Weights of a small contrastive audio-text model.
Training: muon at rate 0.016, 10500 steps, batches of 128.
Data: trained on drum patterns on synthesised drum kits, 51.6 epochs.
Rows from block 2 of the audio encoder of a small contrastive audio-text model, named by matrix and row number. Rows with one number belong to one neuron. Each number is 128 + 32 x the weight over its row's rms, rounded and kept within 0 to 255. All counts start at 0. Numbers have three digits each.
After each neuron's rows are labels from the 100 clips, of 14976, where the neuron reaches its highest value: "peak on" is the class under the peak. Only what is clearly more common there than usual is listed. The data: drum patterns on synthesised drum kits.
# fc1: MLP up (encoder.blocks.2.mlp.fc1.weight, 1536x384), inputs 0-191
# fc2: MLP down (encoder.blocks.2.mlp.fc2.weight, 384x1536, transposed), outputs 0-191

fc1.471:146076120211139131121103161136122162097150109117121166148061194158144153136136139058101129072149156119069125178112166125203126134133124124118110142054159187096074125051130149162120084154140098122149132111096103140107165128098104113167157173091126091087149132095162145197167129113115160157118118139096154127125166125171092124156098111108103191098140176100144109084096119049175096107092128149179129092169088124136072107119132163108122079140097142108116147111125081140158184136129122064146127128074101165155157148130163154143147107160173118129063120106127172134138121115119140107
fc2.471:106141149143140090129129111122143115128100121150137127186147132130087084053118069126144176088149222115152148053122122116146147152149101162140136069115155152128114156078076130184130153143108149130173086082128191110112131106184113097094098086154100145136159139136116147116149118108170101161088087146128121155122167136085095127092087110164057064113110181150050127129122145141085130057159115162136164108090109131141104135123140143110164134147131131115120180126159112154148103173141102147112056089194083183172134156158108137130180158165080027152166081193146115128129104117084113110
peak on: rimshot

fc1.724:120113097152139135126140103114156090127064198089121085129107127189144132122153106128116099107128179115121085138095102130088155130181103120127120149110088188149082096136129069140112134113164197196120133142156207166115128106162119150166109103119128095088140054153067080099125092188146115092077152141176096111133184079152093067088077071164141148080157122155111076140121123159183128111054082092112092156117148106119136170113223130192163046167075185035211115111149183151176144179070186086181140086123102125148123145162144137075128087105114144107096114118113118145128138132101083132
fc2.724:118169100092106131129157130204152157166100135129202161150135101131138161126121118151128148097169068173151165066132122144115125090127122123121197110140126177116124155191141174095132167089090083165122127097130118141087094119098212143136120104116114141121151107161143176180121172129150103122138056137110144134166093177110126127129130125090119154145121119100105164150114102132133147129181167107148188145151153042121069125128129168149122136117079124127096108214056173109071123157142140105086079166108081093113119070125097118145099081084124127111144152156085151166159159084140124099
peak on: rimshot

fc1.757:153063122174110106138157113167183145098148131107173159154110152124115139086101151176130100138122108089154133141159077089102202095083063144110163174078136131144183137130089169158135117146096100156174171078091162096171170158156154153122078191139178162127147149093154095112069113235165124136116122129126164093097129086088092092215100157123150107144113143130125160194196115102187143152187129104132104082095123123078137090185159152078109139162097158172107101125171181124117109122098138127122124187148169124110176151084085166151046074127158106149141104108137085146110128135065088106
fc2.757:133124059144096182150171123126141090134134132093103179093050144131087106180143161177132158089158108144134127122155122125142163141133119120080180142128133123153164132107196193117146160134157141100067132112125132137139091113114110085151197141140171074153121124145168154177136108088120139097098139093051124128119138172122138091146126130146122167105122170159164108127058104105114167084102114131103117167146129129168171135132105203150156169102131167165120128145102167133136137174174130144110148131148088113151087145145144086138084141135104109112168124162064102141109081158121181072
peak on: clap

fc1.525:143136106168116088106117153104124120204092082152148165151151134096127099113134136159139173155114161158149148118089128151111160130116143102125128105097066184098152089154145121114121135133154113164188075134150157146091123150131090138087096173191171090183104156136130122145102141164156147170172133082105165112092154132165121128106152180107153079152158165125136072089081190124099072190067209110133145130125118142135104127129137191089129132110147115087124115091159108068050122137133139106177116101135138131104141107123133089118222119094127120098146124091129097147100083141126114123
fc2.525:154170131157122101130049104183113128107171126110158140115128110104141176095148132095127130084211064086145220149105189121143136156116135156108111185128092069168115148151109176123165153131158139156110126115086116112132150108148140128168104165177083140131192161141102117144132121138136126142162076096149120087108128130121086106080150140155146141148121095147145167185138125132129151163118124111131131139107157074119199080206113084162142109096181177143127190070076101164146071123088127090101131146180172111132178119127079153099150140135146148116149142167180171157081108149124131120
peak on: closed hi-hat

fc1.269:141077169076169110148115115081195164113102102145093142105117130077175073131156150104151110195121122149085078164121167133125197154142198142132111143091115149079200105092115082151130157109124139130137154174112131163141152118099093127126143071123145117151150151102147119115089116177105116052116149109203136081126125130180145121161149116126121157138134095089107139119122131134091095165142058104111104154168104215079119171211104094152178099129120082137121117097121146124084157116101198106112125122123108123128125120154060160126125118134092084084102093057088108133148136135084112131
fc2.269:147144126172099121121135104162091177089074206125141071163143137198107156178046139131119170104115136119185171125082139154110130149126167129129091153115113129095154096116133197119058103093130172201092164136094131094096020133151171129111167120087157111105103073101101151106128169114080140136132100156089118100153082115139140123098114139131166121164143079140125107093182107150143100119022133097140174130071134095142115133126133156173126162087087131080146130116139133108132141168132116162100154117130107087118099138154128166163182117126089117138118116184123133092082136093142159160
peak on: clap

fc1.580:133108155103128084131191117145128096127147072119099150128115112158157149126106096130175178138119137118209116106144123128190135131068156154115133138113171126150175096142072154100136106146123104106127110169107091127212149117167112156103148144050092115107148162068086164160151098153181154117152174176075146115116151154120141096106112181155069111091146083130079137154157146133187146158125128178182133177126118136105114050179120179143112139065094192089123093107138110122075131185109116134117141084151146105090081097104136114143169069138142126156148148083167156123141138136063099118
fc2.580:152110153122131138166058180148094171106117101161041161104091138067140109163168206134163116129156174094102171069136152126168130140183105163117100161144138101163057124182142075143161156082171158124119082135113115133137125212112089154146093140133126101072079144156104125166155160128115077130136139131093143157055150138143137123200133120066136103122161163092111074110136144126159069087113096114124189119110075105103154132143085144120079211092160054168131133131121136132142169126111063088126133077140140155174141141144189134122107121081111117145076145159095156129153130164156133103
peak on: snare

fc1.68:097160138085163171127161123155113164080118132083111055130099178094164042195123098138098198166123111112199141150157133179159122163103125085109155154124178150083154129103138076138126089116106125134123133108134129178107095115073133154090105123135093107107113106161126134137107130115120177110112098130094102120153067097102090074107156137214125127136087089132074079151150148130094138165131167104093206145135133135146142127141120185158195061133150171182088115096083142118115119116104137114142141095120116090108104164097145227109213143108176123108095187126170098129123146163153110180
fc2.68:124158012191143152118095182147192115133197093085129141130123095078158139173131153188130150133111088125094132095130059118111090150080088074143088106149161103113140143150097059115165088150144120094092142098108118119131128127120123163138172178131090123097164152176149127119135089146155140182120181113149143117117166135158133156106169136121144158135136095126147158085149112107128103167130132094170109121114100119078130147109159123166118092172088112096142104139147134128064158077157152077110104085128126136084126146153122161116129142147127092078089174123197137083089105112180094081
peak on: closed hi-hat

fc1.594:155152155103131131087204145113148069051095146089097104089105119118159107125098141083155153149176119192088162124143099075136069143119114131083076100188133160142085163141124078136187121144102104089165132105130148087144170135104151095135086158140114158095134090194163132115158103071115170124134136096135133091092129160127115075122125143143090126091143136121109110140104140222041163118194135205093143139162122154129164112116091110105113131115136108195105106092141128146116120096135092084120164131120054131115134173137159120165191108082140124128098086129086128175155095137096167177
fc2.594:118118170081128104080181132082154096096138119097126128127115127107173071157191128148099049107138121102094097105195129110153152154083129079096073146149147066066138142135123097197139156109119094160115122082100119196077124107109084128129162153188134211074133166098150114090168112123085082132087147138136121106143065144150107166129132136149123100147114148130162130195183151098168107169070178117099138100144157153119157125127132089117158168133137154157108067172068142171132103109002030139121111150177136131076175117132161102137113190205072170121172108181125158089101083104150070119
peak on: kick

fc1.311:116116206177169128108091128161129166107135171110098134112063110103083093115039067163139130136046102127117114123168163156169158126106127106196107112128111195196134168113193160101136129169061106118051178116145125143149111138161150169175103155199123165151145159134119120115128136160125125152120187102084132118095115102137108127228126119181206158130130113118152143130117110094137138113127117172186165059122189188167173087135108105098098144121108134150134129130091115151097143126097092182142167134109117124155129165204071134128134130144170090112189129143143173177120185195032140125
fc2.311:142162116148147154117152143100088098201131127071117184150145033090044077153101149130131075069146101095096132121147123096108098175126148094104134102094113121135131122102064142122211144142120133135144174068061161135141157168148159143126085144102079116123082175120063132130145109086097177164117181093095142075217141122137198092124134149131127105100165126163111183121137122076156146166087073132118137077098154144081163097094149090097085147161120173124145096160166151125142161171173127141121152089109159109123125076127102183142107177154097181104108106085144122132097155118135107119
peak on: closed hi-hat

fc1.36:121111161132110189131110077113129131102158112137103171112103061079195096139127164119149087162163132151120152204158069124106103100176108214140145120128101138126109176151063098153096117153162141158119099157198172116076143106151114072104073104099122100113077169091063159139138116122110128152125143118097139148115103116154083155125150157070119131103159127140042114108198163108107118144065132099128135128117118184178084146111093104142155161075130195117099148151085105075150144152160097155120135132072156080113114120120062179139110094156099153161095119174175110093118145154187121138
fc2.36:149088093113099102080123103128168107155152125158163133151149160082154124133152127088127123122210126117144117132169141133169139150113205063105104117163155114077092114238143132064080072065124109093131155105114156120209137121104074186142174129087134144139155149142114136127045120086199146166103061111104124116195117145106128138123142173186172157101144109116161102096086150137082140078119147144135130136134146120124166160135100120095131120089159108158104103121192114132143152075134172096117101139143127137145111146147145105119171091107145123138137155068130101134135159113133087055
peak on: snare

fc1.78:115103106174146129123188124136156108147131146137180194167102182170110145109220061180146112136134106101075105166124110188103204064153114118122168132162163174126156094125143117126049073129159150120186133098088115185110133160134133055172090082065145149048113131168120177174118119172124137167110090095139132103093113127132106124075145066137106145156119078092127076120123196074204127105083100112136114106053149086142120099154134135083101120132163108128128115103088113136118115072159189114122108099181164124148183191143131141120105121135142099120121103117176084088127164099100123142
fc2.78:164155149119102139124065111143156172104134134116075154114149138107166130108155125110106136143109105104100099063091168119080083154151132153112198129190097185122094088046107091114165110103162051092076095176167125120124098109145140141117153090161164116107160132085104161120106124182109106100142128185180155076169147165133112125144158126110167116122166081130121144148094080112134147184089105144134127135089059107135122107153129170160073142121099158145121173101090164079191109121149143089170119143105124085086182132160122126100192104180105228148102083142119181098128145168110083121
peak on: rimshot; kick

fc1.522:130141112123114126155183131140122172229167176084132154156167154159160175118157046184098120137137149107149083192138130098157142126055123111149140128072137136183147103041134077192159085142103160135162183130124151130145129164165106142114107041110143128122082158133124134142132124074131136117115134157093130145101151091134154151175096117108162127070138103116139124150174151129140099116064169171140107147173144160072101118119205102178113109127107135112132150169110168104076158172152121158149164123120140130062113141094108161128072118093129094134162131117110174154075127147109121100
fc2.522:144092101152157110141136133163124165114101119157138121125173176108105081119156137080204131109135102138107137124145135141100116131112143095151165092111087127085124172168145051159115112121108142135143069134096164168150126124139112102121116152129130129125160157144136105137160120110087107134129116111159168209197135124182129058122149172118156083114158092109156065095130123124159106117162159115130124106171109090136176138148158073181126140111185189103135145138134186093163137087165109207164116117094087119112095196104107144147118095215075100174013116164157106150090163175177140164
peak on: rimshot

fc1.291:112108103143123098160097097135137093132144114060105109144147179175132094103155118137186110157184170070175118119119129201147144103195122119132139111110136192172075140120142145145104138058201128137091131177141103118112102181153128158149203158156115167058161120110142130144156178185118108088052117149140101053138142148128066119130123117156119127141131159065091139212156112147156107107126174094161105127125097120119121086147146109163109033172066124127115108133086091076160131178078147153130054141090119136155137133111101158146168093155138192131131054184129153107103149114112123109
fc2.291:143183173124156147108167134174113198135135158188177166141126113180162174143137117142163069104108176143093151113122144117118118170147111183126163117124176152121126152143097109096153124126130081090163083091126159089116124151124140067139102116086134123118097068118116132154158187124126190129135097123206149148060141147106096142068115125096152162124148123127109165064136116049123145096128124134117108156108130093088107119079138139166152112128101077127088142097091095157085138147069199069115114104090105122080106164201101099085137137162082079149117207094080145142144117146101102109
peak on: rimshot

fc1.134:125151144075089095119132084182219140122099166143093106144166156114127164151156134083113103192100153181104084109136123064084105142088164171068138174187122117087143117178117097188130134146130149140134106156163143129186124146113095120103129147153149150183090132084107135153086146187178095093138106068154147092170147161142145152134096116159122147085172095178107095087115100137117142146216165124121115106138129079133152145202153095139134125141121136084131112174074127105102159155134138150158097155123123104129141152131136151139092202074151118108117142130127158144146189112127127108
fc2.134:129158072188120157150128152072049076191129162133169153097107203121125142144149183129178158111130203047102182119100105141099144075158131119182153166137109155153178130172166099187157122149117173101153139140154095130094134151132129152121170122108134081130104146134096114161096145161106227120179219137134150138165141085126148079124136118128169112104135135086169112150140123080191114124166144094119147085114134105172107148108118162096070136135094101097119184144165155137093138105166115117134110120149123151211112129126092151145131136100130139187183085111132154116118095161157173177
peak on: rimshot; kick

fc1.615:090091135131131054110119180147167141106172140157167154114132146127097105122183138116150124140094154121155096148065019108144121131115094138169103149168109157150136121138093134137163111138134140097173128053114180132114139103093109163117177143137074123104157168119142147124128089074116131034088117101099110112152116130100136074155120147131156129157137135149102080163055089178096143119146065128028150115122147146162145100134157096193138142127159150099127120127132111093176102117097135137171171077106098167117125111140108125119087139162168142076141140153035110146070113126114127173
fc2.615:160093123152183120133147137155115127153066103086122145118151167050120131164150186171101137135177099182085124163130214109096124115086070153091176150123138160131089165172059144147146138192128114128130144080133121134127122127110166127150137125091107114152086074136126159173169081204126144135187100131148179121103067089089106096141182159126151132099088137127064160099154135091116114109059166096170151186101127156104087187120141206106160065136116069138095112131195141180105141176101111127131124112090137085167182110123161120090155106123096142126121084126114143120126111161217139070
peak on: snare

fc1.73:117063132169162100131118096131103146116127097080142158108128122154085066102116117061162125166086144121171073119130134142176149095169157103125129146084181148131103112105074117164103141113146164147079096119103119165082183123144126112124126086169077169114103098073125130127216099121137113092098106135147105155133125145112122145127140155105093125100149107050106123131123111073094107146164116134163095141154102139100107172141138129160115124170116171125147103159075096118112133078094149098130079060121117113110165202129112135098124075113125123193044166168109133130209122160127155086
fc2.73:088154113127193133157133143073115140148168147120152118189182165186192137062124109170131070147201147088091131142146116187091152146163142106129063166156129117094112112139198147133166127107097176147125091132117086123108098101143070107113084113107135077146107202217083148147100130120141086154187102141155157133167138130141073086124150079143103176061113141131094146185160093127124109085150080116157116087142082128148109181106169142064120140084119171114138090119110120096109127088160164113095080146142139174084132078153122155182170131121147123147157135153131091151093134115101124124
peak on: rimshot

fc1.767:096090129130143146157172077078159113154072124137177063138095135131136095154081158131125179071151139138112154121114129177145080110152099159159100146137116089121097130155151106146094157136116184183126084087084120115152069141205127104151160191232095116187104099110185094140082101117164156111179156126117152149063127132182136133197130213107139117119106196187152196127110145110092159133140149146166194133109081178133106141109156113122170164118110078147158144126160122168191128150100121145125146144179123136114206109060173140102123220118138179115094138112114140123094149083161196157
fc2.767:175147195126128078127113138211078103110139136135075124120078097147164163159141115179108112109141111094126158149147120103107112148108148120101060189093086100129066111142101127078144126150209160124074152141075128184068142096162145188124132105100147156128135103151194148100150087088120127093146057164149123155141043160101129131120157140185129094163147113143117106142119128085165114127142083115099146136120155193220164072045096125146180117135117109112117160154103139144132128100104011093091168152099135138137131170167094120138140141124102120200186139101079119172102160103118114132
peak on: kick

fc1.765:108065183129094091098172130120186180153107139164105111145104154126149086121092139119101054174104173145094135130067103154166179132190194093129128135132160154129148123133046163186143173174100143146137150160130120165222093130111101098130100144124097148107128150087104114111106140083129153124142135129115082104129131096135200133142140173114149088098180107133151171130147125069131093085099144128151138096118149179148086152113139144105149119131108102124083141078144085115125154153156150117143198058133147146108152161093164157088134176137120134122138144168120114191147137126146159135
fc2.765:143089118124127162127191136074078198173156140097176072117175046108131103065100165113184102164091126074130105124163114147046133125113119118179132115153122142139132096097179111160181078139151206128112135107123169139140115155135069083133102108089127158149106117138135150139156103099152105104155120177162182150088149093112079150114080106083110150185150142117117153091118141094149131126057070141156195142112090135134141124143157177165150134149152203051125199131097149114131141101132147130110148057122063172109136138168130154142109137145150108170155106078080114118155146190129108119
peak on: rimshot; snare

fc1.683:154141161153091159183109139137093204142118078203091113130144138152132116047163125095177110132091059137160116130124152117082121133197073130159168139173119114127191162071153136139148136138146131087125126080122163139143092099149142221187101149120139126142169132110064091100104162115152152134157072109112136154096096131120171171141121073137141149124126045098139092167105138142169159148151098148183149099183174082122144191139155136134098147147167123118110134082134121175181120118105134135156130076090155139177104131118142130141069139089106113140135069113170103151029162089061155189
fc2.683:159154134086156061162159145163072077117161113133080131206139187153130108189128136135099158161112087139050104145106145118137138112118155116083175066156110134088128092129090147126125118112112157111138161165158086118125088104081136138142135127133124127105051139209117071137116092100155107136151137122117097147144203148151124075131117109150204161106068106160123113180156203120122086183108094105126092099109159084157169140156130145105112111123095126121121149105103115076151125128170132103117163156173154121098154133156152127110124118147147156087128164142137142171180114161115160150
peak on: clap

fc1.750:136106086139189124171169091051083178133118108114101122164046162161096153123105136082085113126087141088111143152140140186088150125166106147131152120124088191099097157120178135081167110201135134134089099169107186157077167107134209144080126114126144146117121128128158121191121094098072061121109137085076082159170132134114133102155087159132136108076056158125116113092149130146148155104109103123216076151106176066160151087110105140092096109165086117087120133171127074136148122112129128128181178108182143144166161090133148173167117058154185171140177098177164148073105126158180105130
fc2.750:124157109080045154092169201193200106129106147085197083140118158055150125049147141146162221091147133111116094111114070083160073079100086078124102102144138157166102102111134081116094118124107093134172117079116082092140135131130095148159108134132106147129096122127139101147081155139171200135131146157132112096095128107118091109082168084105159127126130170132126116127115160101137171150153164095123167148150125152088164100149098127092100113148119143102118151086149092125133141116044089068083125129146154116122054112148159120136138107089099177148087069152097125092184150118090092169
peak on: closed hi-hat

fc1.720:132124116119103127137075045087104213137161133185156156161103114059201173153123165161127115174109120096110146147138104112130148160148104109160153184136156102113152144155136044124167157129118135194099090161109139106080105116117177152134092108132117134135166171128142109123098124122134158110102140103150131176107136146113106093127103113117062145093135133142171157131104160081073118197129102133113119144167151173130184104105192130143187175136110107075068124136144201133122100157182141105083176134105153154133184109174226179183088132164097130128134082088174120141094135144158178090
fc2.720:169126163106123133121151124178178105149109137092072158178102179128121135103121094174076161091155138136113104159155171139132079111189124133139201161131139155126171147100113138151090120125135164089094155129141148115178137088123125065132087140086097142131055076126166129189143136157107173129119114151117098167170090149148220180182073139154108089133148095122134147081071113103109138132141129123126127146101105157180039102147050131116120169086115128133135149126094095084097094086121110211121128130161121158129153122115189127117175150100164127197124137134122111141109145125059130176
peak on: kick

fc1.176:109070090100132083117158127116034211177127147121136160146109120084199085162095103128098177123126086159102063112076065065112164123136064146072160111119140168124198049075108155170077076108088116108146133126101107140110099118103152149179127163183100117120145150147112153106108090112114118126129120114127146154130141150140127151088122127141113103097170134103123200096168113185093106133128122082160168132147152144182182098132108094163094098145102160121183166065136116098050169149171121132193135124148188107196147172129142095143082123112129112146032146119170229127148114119119137238
fc2.176:173143127136140065154096132135144117153183187156156110076105186174151142135125219113133116099125091102183128166098097165162140091120166094210192122127219152127156162143098138086132125157114177132087142175105122123086124039088169189159125091141084131145137085169087090086089122167093142141137167130090137174147059096096088051163109104119119144112087102132198136136137130089144076145144121125207133107109189130159076156140169165103169130170170152140086083098102080141179104123137086101130137117097087088146127131103071083151114139126156113148116138136139162090191111062105072122
peak on: kick

fc1.246:058149117147163028178120098120123123183142108121091161167090143200050161112161161171179073104104119119137167140153185130144187138154169073123109176144137121130070135120176129118088160088163098172102100113059117106166164168117142086111122119162103113192119121144147106142126190133119132061138142066113150186111113106255094155134121097189108155102160096095106110123163089123167098116163046153079145183199135174065121143132190130138103052190126188095102135133108139089153143108202150144139146137132119119122124174092107127168151076124113127108127089140113107146159148082140130121
fc2.246:125125090157119142160079147141083175154176115090158181093093167093139121109160189096103169133176205141056075059082078190052079110092207155211095131103147112118144142118157119077189090144110130140120141102121094128140127140139150129080063153157090099193144062142136082132114096194107138121178147132122142097115165169092174120132122081096158140122111100152157155102144053110111112068047098067108103161121163138192142149117188134143172155111147110153068119087116125118145122141133148120141152093120161112150113131118167143137166113144129145171126088148111104164147156172128149151
peak on: rimshot

fc1.215:145119145138106124106119101132058133123077126084140176105093078152148110106094114129105127176062139122137096116134177145199068134181146143155154110182074180064097090111116128097115146118185113125102098154156159142128159132128140118048094120142067059126120188132137094144171163189138136154115187145121131162141142117164120123142129086084119093097092167082104152127159141080151122099126142184157152108122156177079156191135081096103109113129157051093091144162200157120146083127152154117104077077145149113117157121150132118156102084141155141136182141196117083113148168105099059159
fc2.215:081186098143129084163131152114129141131152186124109136179146110155104161140083090149169149107139117100134150125166114136103084123137142128113150118153115105127122135119113160148167134174174128125129063109143114161142125134177104100138107150114135151119124134115098175130118141134109073042181167159073094137154131080112085123131111106185097113115181173101151136184146074059142126157130139104145106120113138135136143146084199117136093100148091125118169099174095109156099161110160149099113066131091115140143174134078079108089116119170137135114106102177067132128224108188091152123
peak on: rimshot

fc1.245:110094160147140141188144119115165140159060126062118134190131138051118114139132134161162134189153114125040129172097130122066064086108085165127160083119140091151128072187103151124136113131096135093145147147153141163117086133111176071121106091120127106127102095144093126126166168078104092105123131190154080132113122087131186149106249255203125121064150135180125154153167147098088172112137119157164095097116183130148144163111113145205129141158076130100153115142132177085141161135151131129142109128135144175091116065136110148152121081137150142127094135146157176104121156108138087118
fc2.245:155133131140151161070163131148130107190132108119117129083158077159147157114100099063153127160137125137175155143107148095099133162159103138159105133156160118111129143117168144116121185093125126097104180147080115140076150141121114147158153128082121128164190194116173141123122167129113083167159088079139149130108144174173056116154078085147114071153133138108137058130133125108169070134213158166076122127165034117134132063130104106143109137101112098149157148131166114149113151102114122144118186153169065161090113149057113124149112144119066150136152150170106112065167139133117163094
peak on: kick